Weights of a small image classifier: width 384, adamw at rate 0.00073.
Rows from block 3 of a small image classifier, named by matrix and row number. Rows with one number belong to one neuron. Each number is 500 + 25 x the weight over its row's rms, rounded and kept within 0 to 999. All counts start at 0. Numbers have three digits each.
After each neuron's rows are labels from the 100 images, of 14976, where the neuron reaches its highest value: "strongest on" is what is common among them. Only what is clearly more common there than usual is listed. The data: flat shapes of many kinds, plain or patterned, on busy backdrops.
# fc1: MLP up (model.blocks.3.mlp.fc1.weight, 1536x384), inputs 0-76
# fc2: MLP down (model.blocks.3.mlp.fc2.weight, 384x1536, transposed), outputs 0-76

fc1.8:478503507488482494507533518507481482471469487483485510552513485502481509498522460510500523514540503516498449524484522484506509519482488438469534530524533520506463502497477516510503451497498560514493482550502485513483489534520495483
fc2.8:500474511482513477517532552489482530527568511490498546528514473520487551492469476523490507545516490453516454507505502485506522484462494485529500483504528493508506498520491479562526460497510499483479507520470449529470515485498534452
strongest on: drop shadow; orange shape; its colour: orange; its colour: grey

fc1.539:486512531477499507486496482499525500451487498524454509488463484519520539500540489516492489499508517510489469503476494535551533488506477465454505487460469524493493469470524502501575479491514490470478461497470524524486539511510522532
fc2.539:489537487515483482507493467524548503476525447500486513469486559512516481490494512514487504485479500482453514515482486521515544480542500495539466455460486489536541487509469461479516524493500497491507447495558544464466501540499494490
strongest on: largest shape: circle

fc1.280:512523485482460498476508485498518501453488502513458500554454487512555490502522515488499552509523493540506527495475479525541497502501529487479506531489461511523472503490508486513528489500469544485512487496508509516464479529503502536
fc2.280:487522481467505498520502463535506493508511489497499550496492537528533519510474488531471487501446518482468504519507508515510539506513495479558520462499474495542507501526505454514525481475521487504495489525520498464483488559497502456
strongest on: its colour: green

fc1.261:491474490482493515507502488529483477510509541539491489529444502497530546498525514541512465515459481519504513484531499498514492544536514509510473436472446505560563502481471477471531476465470498512486491523504510481483493517507476484
fc2.261:542514492504495485497456496517494535505487478483499486501493495497497431459484514485461537524516511453528534508513448529512504466513528497496502522501542504502516525477477480480502515575483508507533497524504496508492501456545467550
strongest on: brown shape; its colour: brown

fc1.678:474504490462500536504535503500500481470514535505487522515456541503504527520518482514496500548479476493510474513522526485490497458502503500508523499493496491521484506509491489520535492490493474514528498557470478507473546498475509508
fc2.678:472476502503531508527514535486484492510508511476520494519526535497440479500500489523495510510494519464512462502549533488491539483472505463511523486560505496511483521451513529510499482478537503502479515540489469500502518482511491498
strongest on: yellow shape; pink shape; its colour: yellow; its colour: pink

fc1.661:482487538474523507500545516468488476471505539531445512485501482518494532492563470541519459517512510500515443476543505506518486472499454464496509474494500503518505488467501506556591478504487489474486502513479484512469549529512497502
fc2.661:491515520506494505532489480486518516509497479452503508497524539500477519514521462528504495481495525511487480484541542473521529496524471482531516469505477516502490482513495510474487485511499494530533488510497529493518529531465485501
strongest on: its colour: orange

fc1.139:485462497493456482483496449537533471554509508522515522506492487529493533498519548499504439511479512521503499462523508505521471529536481477475492500507490504500510477516500474483547521465476495493475519523482511486505520520533498486
fc2.139:469546467521489480496526468519509491497540464461498502485500548500519463495502514514495537514471495472504508473491497501537508519508515481540496508497493487516513489509478506474495509455494537527538467523548553474483503522467473490
strongest on: its colour: red; its colour: green

fc1.407:505463463535526486496514500463454489479485511456504459534528461493467496479544527466527513501519502491539492487534514501520531472479531466514509500522500495511482516506517507494491504492501532547493528499528494493510517463504500537
fc2.407:487477469472452455520485453470529497518475465456488532502521555548478470447515517463523493469496545513478520518511502514507529504499499450502501476495498479508505478508467469485523520516512524503502506512530541503485517540512495523
strongest on: black shape; its colour: black

fc1.634:488472512478495517516512528493520491507504527518436493500505495521499561502557486535541466538509501493489462472482466479527499472524488469484481502476482487497531499497510469552578491471522510491514502508469515519505532515510488467
fc2.634:510518489497478489504482459512507503515484453459496481470507572508522493482488506483485534452468518466479515502529537496527546490507484504498518487489474488485503494477501507478490519515511473507510476500487526488497524513497516537
strongest on: its colour: purple

fc1.60:508469482480423488500505454567529481528492466470501505494483523496509489463497532432503524488492488473486519522444489479500489464501524480438496555488496510504487503509492456480521499491505498469488508493523543494516506522505554528
fc2.60:548584511503493530497499503459541545473520499496523518479513539509560494523477494539506493504490500504491493501468511483473503511468486513523481492484513523505530515530487493493516487561491499482504472471515548522512510565468491491
strongest on: its colour: red

fc1.46:473500500513517549486551512500515500469528555525493481506498541476518541524532503534487516513502485467534477513511531523491508463515512470479526483518490495526496508433505532527528504498489462524518527515463475485478510491503489509
fc2.46:494503495493484540517512480494495476496527510478491504521508546507509518530503475526492491499519519491514459498530548476526516482504495492520517492530450505497509522512502527484516474471508502538530518512484526490518528517481491503
strongest on: yellow shape; its colour: yellow; its colour: pink

fc1.255:503486480523480499484483442534479477527495496509517480581455512512499498471539562463507495502483502479506519493473493523472482481555492457471493499469482477557515484489511463465542518481508510489454507498515484465496482480542503514
fc2.255:513550464549510481482498486512519501512525455461531502457519562496522466503465505490508550487494485479495515478457508508515513502495530496549485487482490498496524483510492501470499480504528507530551482512525536487506472520461497507
strongest on: brown shape; its colour: brown

fc1.146:505482489500476501510490511578496488505516488503505514510471515504489509472490504490483534483499495489489502511471510505502512462469517525419498505479481514481539498516517470456507475476518461487471510489470507520490527502507568515
fc2.146:510508533497506512497485512481543520466494496513512536500558517538489505531488477515522465503522510530482464487500515472500496519535479476529499514499518523503491465520443487471516466510478510523505480506514536486519505556504486482
strongest on: its colour: white

fc1.134:509459525502479473509512484492528484540496512512496495483504500524459545482519502504511454503509495529493524515494574501508504530541475490492496459482482520472499457565490457488538466480523453514456537521506526503462507502508537489
fc2.134:481508512522510489461498501533544493462514446495540513509507501499520465508490515487529523509487484507467503503464511479493497500482471481534496527493523530530500476520499477489521484504463552501478501500522533470508526544487504497
strongest on: its colour: orange

fc1.659:459515498462510525489532502485499488469497544557473524493501532496531555505518500508497473520510482475515474519491465515493504484513472468522517497470498494545477509462469516544519508501509511460484473533463468488468516489526514471
fc2.659:474524488540475512493513447500506470497478479450506473480496540476528489513485502500497500462479515506525497486512541494531536507512489507486511473530456527520512501487519539474473523475529472527508509521493552502544491492480513528
strongest on: pink shape; its colour: pink; hexagon; largest shape: hexagon

fc1.648:503514465520496531480510476510478469466507531501503481507449516463526531531524498507473503503425484523540459482500519449503510496516503490474521478491469519539523508499504505450506533494491527545531485492512549498519481538469501530
fc2.648:496493502491454491495479484522542527513484449458480515505514500508480476483516494436485543460508501510488509487513465492490493485487540454472530488484511525517535473477498482482528480549508531485506524501499512505501518504520487525
strongest on: white shape

fc1.469:501479497505459482539486499505478479516502489475501488474500505534487488492485514518523461491509549464535484497543473470529527491523525493493481501472466469497534526490494485505518538464531500492530507464523527481507483500505446501
fc2.469:501508526511489512500523495472464468492461527507450516494516529526494535496506486487511469515506521460494463464543527504531483492487484516486531490475519461485478503467533539540512507508532505477498451493457513513451512501482518506
strongest on: brown shape; its colour: brown

fc1.503:473501497490507508499558507486462475467485526526487521502489492495513518460507503492502496512518500469526504501482487526517505465464502448494521513506511516548447506467480500534512488475510533478482460546466478509485513483514523511
fc2.503:475520501523478521511506438492513465501474483455505494484501540481525486515496499499502492444489514498508492477514533490520540518510481497485507471514458526509512502498509524468491525468524479530502505514512564496552492508481505524
strongest on: hexagon; its colour: pink; largest shape: hexagon

fc1.125:493502522495452550494527465471506481496470506481482518485503507502523510508479486458539476492481525527514521447538517470545477527486462510486467496528490541521501450545478524506474512488500488553515486487494574519538487515447492500
fc2.125:530480515500488517504512532475436510471495539534472545520483480522457514509526472504491467531519527514524494499538503508529473513468470476518537534532500483494458537510451541530490504537482524528502499488484486509482507495501476503
strongest on: black shape

fc1.303:476477468535470510511486522487452520501493494495510513534498468526496486482497536467487489496493511490470505517481497499498517539477472495484479510460469486480513504520539490467518479507545527464491490488485509516453512510486509520
fc2.303:508453546469511502490530539496493575490500518562512488521517453518499516520495491513540494540537505494490484465487483496465452493519495519487486558510545485470470526503489517525500511574468525480504491460497480540524492505527461462
strongest on: count: one

fc1.349:504487517506483461518514537491499515554535457463497492528511450503476471475492499491500527516532472474526490498470470487500470519490538523519485512482507497473527528511517483486486473488495526489524483495492516504524501482493497521
fc2.349:485505512500469479454515467536549486468464477480513530494536512480528494500472510466485501440491513520491488478499548491491528530511478526482487516499506508490501465508462527485466497504485502511506500492462533455518469502474496495
strongest on: its colour: black

fc1.485:491436530498489522514488488520536502505500479498511538518528543541458527494538470518523471475501533491486471522530578481501489503510482479473543498492515500501498467492485464483537425499528493506481538501444525534486542533489552495
fc2.485:545485493523486483499490513494502519483539475495480545492492485530497510509482480507514499530483479515461493521496499489489508493474439484533477510489505517515495507560513476526504489589520520475445487488524519497479509516512518495
strongest on: its colour: orange; its colour: grey

fc1.164:497453504488461466498499439537483495510471502504509508553478512512466519454521560464542458513486526492474524520510510518491481502531479447487482508483506475523499478498496471471538524488487525490471516516481505476493512512543519507
fc2.164:496527469536488477496496458513500488505542446457507504481493558498520441487485494476485561492488480459517516513474504501525530480479532497540498500494495496505507478508481483470487487488515507509538490513516557488493507509473510520
strongest on: brown shape; its colour: brown; largest shape: circle

fc1.6:501522531465505492461513474532484475491484531530487494545481469496495525468502521489517481548520494493490515506475477521515484502499483455493497520477505496530499494481487497496528502480475526475460456530460500491487491480544527459
fc2.6:462503490527495478501503454498502475498505441456493491492514552502486472491503500471509515487465518488498512482498520513526537513507509484511496483509481514518507479517503508471508503453529514548509467535524544489502481514479515515
strongest on: its colour: brown

fc1.123:491476508487507490516466474526500493514490506509498489535464491538455521485499538514532480558476513467493499506519481498509485512533465473502477515493500499534530484502476450472549499474499502469449503516495502461474503514545497478
fc2.123:467504483532483480475518447506504462488499423450497490489514536481495463483495490468508553472494509480525496490499526517522529489477502485492517515515493534516497477498511511488491496458525521542502485521495557493518501493457520519
strongest on: its colour: green

fc1.552:508475554491499496506485534471518486490478503527507515501529518537448520535548481501542449505499525497484483540536587481495477516482472501493503482512518514468504475513478476509546423488490501514495514503473499476473524507483528492
fc2.552:561477533508502477492489502498493501499503472451483527503513469523464535485495469476523510533503486520471465491530494482492497440472468457522494495501481543532490468510529478534500483629527527470461470515489503530509501512507509516
strongest on: orange shape; its colour: orange; its colour: grey

fc1.66:492505500500474546470497513506490466521521469467452490501512454480508512511490489490485508498501459499513455509493504477527521490472487477476487542529455553527522491522514532502492453487556465499520511539477492547524522486469536497
fc2.66:542483496506533495536466482479503529509469469474494493536531507496442491475508494501504485494480543487472483494547496495505539500542469467520554494487525512539455469505488494491500481573494514507510469506505528487514521541496497515
strongest on: yellow shape; its colour: yellow

fc1.731:505462482466496503499494474509515484468512518515445515521429522524513512494534493539503504503469486538495524493537485471566521488537503509512448501488428486540521516509478485489508520490491510504543479489512547468491494542505462493
fc2.731:536555436522504495507486468517498480489479508470499455494464505462542456479490524493474559485511471444541532520452479532484486460509578511461517516481492494499540520444516505484490540553506493489513508508500483496504479459521527551
strongest on: brown shape; its colour: brown

fc1.636:498480481486467483512491457544505485486486513492475512535434523517513501479542527512498486525459502486500513515515467507512514508556516483488453469478449500551548497489506458496525538498502520514502466505488551459498498531523510503
fc2.636:520552466525497518486514477500501486509520488463507460474487550480543441493472507471467567486488490453544526506481467524516516454461558503500492494485487499506534506453498516478484500505516492474547499507510520510499480493494527546
strongest on: brown shape; its colour: brown

fc1.705:496459444511513525495529520479474511513482511447454448518489493503492507512550511492522505480483524480530483466496484471542461462500541494511518510496488487507515525471512495533538512505497511516540526495532508504489525501503493503
fc2.705:507501503505502480543455501492533526518487481487492493482544513491482470483473486457523497502506524518467536552505487507493492530508524502502442487518527510492523485519489451508466508542545480452438504517503482498504477513509545508
strongest on: count: one

fc1.143:466472507479514490517560521469477488495509540509453515487501507523472542494548459532523453532515507495515459497539519503514489481473460450485514493497497514486480501487486521544572483476476529492518474522462481521454539500484492516
fc2.143:484523509512501516531493465488517493519504476445499525484522529512472530528508450535514501480480532517489470501547545473525529513503453481538517468517497520519498478522486523486497489499506496527522492505513538486525534522470494497
strongest on: orange shape; its colour: orange

fc1.122:461497493486506512502552488499441462494513506512487506547456485502513500452471496472499491525523484480541514505493480516505495483463503458505519496529495517540470519472479524506506497467509551471488448546477501515496497485504536509
fc2.122:471522487503459521497511443509497466482476481465494471492497528473526496510494488486511500449499509496530484480501532503518532517495484496459516500509481539521484498474504549480486529447510490523489485518494561514545495480463515536
strongest on: black shape; its colour: black

fc1.54:485484518500506501518536501480479478490519537499485532513510513513459513483496495500507495529492499469508485521506533486522475472487494484451492454515512508476509487494529475537555516494536511524497512506460481508480541473513542484
fc2.54:542474544494520552503485522485475515512444520484471487498541503502442517514511443499518453495482536515487470468561495446513462483528509493509542511498494491511497510467472507505501486569538524533524499504454523526533490523511466469
strongest on: yellow shape; its colour: yellow

fc1.478:517523514471499536476470494499509507502540522528513466520422506487529517535505518514499530504457452519487522482489451489484489504550475535510463474480449504510504518493508486485503505489461478461544498488525502498541495519507487477
fc2.478:508521529527512475507505503503513530507509445474516512524516475498449511489498473518478502535529489483505470499516495521481499491498482455506527482541530530494500479500490502510513458580516505490483544554492470513496524472521488486
strongest on: its colour: white

fc1.608:497468441480436497485509453500478486479493452500506511499452501490525490469508503460510522483495494521481516478508527456523542490486512523477494539507469502529481535532477470486488525499453518514518546492516568454519487527499474512
fc2.608:508528509504530508487487513471456501507517498512471549473495537510513502493476473506504467490530494515516501507468466512514503450455518499492486506470477504532522512461532493509465458559530501467506473499484482523487487498504505517
strongest on: outlined shape; brown shape; its colour: brown

fc1.30:490496505498498498455521473520471478484482503542481520536485458497491517477517550487528467540516516494519494490504482538503495500501475461486509515483495495508507496480481485509527501468493527497467467517477484475496503462546530466
fc2.30:473519481538494488504497444504512483520507463457502487497518560495495464503504497489492524463479518468512515491501517521522543510523513492503505470509473505524505486500505513466497500444521495542509478527520554484506489507469496509
strongest on: brown shape; its colour: brown

fc1.767:490476533502507487515484510493508475525483516510493510531505512508461543496535483518489445532479514520462495502537565483504493519519449450489499501498501500503470471525482492513551495494508504490488512537494498502458539509531544502
fc2.767:492494510511497501505504484507524519469510444469481527482538521513476510527485431486530508501487507515471461508512530469519497495472458493511500507508525532519494474557496490505492482527548519508496455509478532518532515515466516481
strongest on: orange shape; its colour: orange

fc1.703:477504502478534546494531532514501498469512522518462523485524545511507554521524482520483502526503500471519465512510526522510502451517501465486568503506511508541460489491496507543532494488534480506522521512461496531496529522474496497
fc2.703:510493487482463531524484477485486500487521520488488507527489541518501512505512487529475494504492523475502487504537534468522532472503478490530507490502447513493510529498489495495522461504517513510530490496481530488495527531490478514
strongest on: orange shape; its colour: orange

fc1.175:486495533515463520492526470492495467513500521472483501485500506491476485524512466468495508482463503582481493474525562502520492537485453529493479476521471520498492504546535531504513518485493478529508471503527554521512484472457509528
fc2.175:517467504501521486532527499479475487527488498504469550506498501502459519474498474521466474505503545449522500507544529514528540523476462483483547482543501521487474494489509533515500508499522504522485476554501488515479536444510510493
strongest on: black shape; its colour: black

fc1.272:475533495551478495494494457523491494508504438475496467481496474464544453484486502449483534460508461518539512511452495549503542516494501523464464518508479542516477513475500524469479524481479471480473492531540509492542462469497539544
fc2.272:503500514522491484490484514483508494491485466477457508473482469514520525479506468490515487495489504547471509485471512488544484520469440525502495503441481498491492467516540496516485488514536507486494467475454509532519530503507492512
strongest on: white shape; its colour: white

fc1.750:443507508488501515502549493498446475477503537510498515547444484495507518441486511491483499524529504478515494527498463501505492500470482483506489503505510507539469525475506521516487516458506528486480450537477485510469501502519519498
fc2.750:468523485501466524499514443517509462501477490464511483490502537469524494509499502481511491455492513495536483474499530514507538511506500506468507488515468536520501501467497538462495518451508486529506490529496561513554487490492518535
strongest on: its colour: black

fc1.664:487509506492522510494541515443512493528487479497460512469515485512525523487506473478534496513519522518463500506499516514525485495476467508501498491500519510490472448569529476546509495515538444490480505506481493563485506491486552480
fc2.664:504516496535476514468500492544524535471498498502523499506485502480550503522478504503462521476482462535492496461483506504487515525501502488491473481503504535497521532497479530495489506544449505517504539488548498486521482532496485522
strongest on: ring

fc1.22:498482524519530467509514527508478524500526493527519491507509434501481517484529506505533483525499514457482479507514500489492511488495500465506476478496532485503498503502493467548538470514485545485462463502479479489457508494529507467
fc2.22:574480518500464499507489488494466508527462510488490502505459484535488524475503492481510478514492522514499493514537502486491495486474479491471500515478467486503474520500525497511516512698524505499498489509500517516474510501519507506
strongest on: yellow shape; its colour: yellow

fc1.411:471503461479471492460497472518547489484473472494486488514482507508530521481538541475509506497465505509496503519433516482507520508545502470500510534481507486560472466531478462496532491465506485494490507526527534491468502506520521493
fc2.411:471536488523498462498518502497520491488522470498509546490520508536511509498514512554489482525472516512451493476494504512528500543526478456563515500502506483524493498517508485533522494460480543517493472504551509470454507543491475482
strongest on: its colour: red; largest shape: circle; its colour: green

fc1.100:491526531496511513534508494501527479517548517488500526510479523528500551478523473541465460534492526504488504519521532515491486512511453476488486432495493526516517488541500500494552475459524461492494509544503497525491590488502532490
fc2.100:469514507531489473493505485503520495448490449489489526492488504501485520501505483475517501487473488507477477484501521501508530497496432491517504521481497530523477474531504509490484483502506536503487455493503533495508517519468514520
strongest on: its colour: grey

fc1.615:461503491520485502471502487526511469504527467466523485500500505479506466525467520460481540453521489475529470510487519525492533504485570527459521544545454510459507510460528529492478490501524494500538521518519493488489480451508540503
fc2.615:511460468484482522479528495488483488455489518507468559494455541519522525493498497483483449517508510495498496518511498501563488539452487512516497500502480494507489527494480509537498493522539509506486489498462523506458496497481492481
strongest on: white shape; its colour: white

fc1.420:513468482492457472509482438514525480506478472477482490512494525526499509474546554476541467493501523506477517513458491500494510485526507474445470519482486498520500466515507438493529516503517533489447505504515550514455500524530554514
fc2.420:532545484542476494485502478520538522467523453482533493470482542488563461511479501498482558482469478480493508503460511496489521487469510521511477494463486508515530485513501490474488500530495492512520478475523543478504488538482516504
strongest on: its colour: green; its colour: red

fc1.453:461469473515479551474544520522508482508514473477486467513486470506498494531505478507504519462483472492508456506488481473526535519477556467484501515539506536504481517514524509519531473481496540539493537498516516474493489522489513504
fc2.453:488463492467450473522514484508466505490452490479479555526510498516462516442483476467514467508511518502491492479512500476527517507415470486490522523510502503504464487524466493533484496533524551501494464519450484507484487495490505478
strongest on: pink shape; its colour: pink

fc1.724:452462502470505500507547516508462465467482525505466512542473496505461543477534493527520476546521514492517480498537491483527490468467491455509517520521509488515494497492492506526569502488500537510501495545471472498472512507545493483
fc2.724:475493523499501529552491478473492496523492501447499493504537524494457498528508456514491505481508530504511469498550546481511519512496481484505519485528488515494477521509487542471491502472518497543512508516486534508537506514478472499
strongest on: yellow shape; its colour: yellow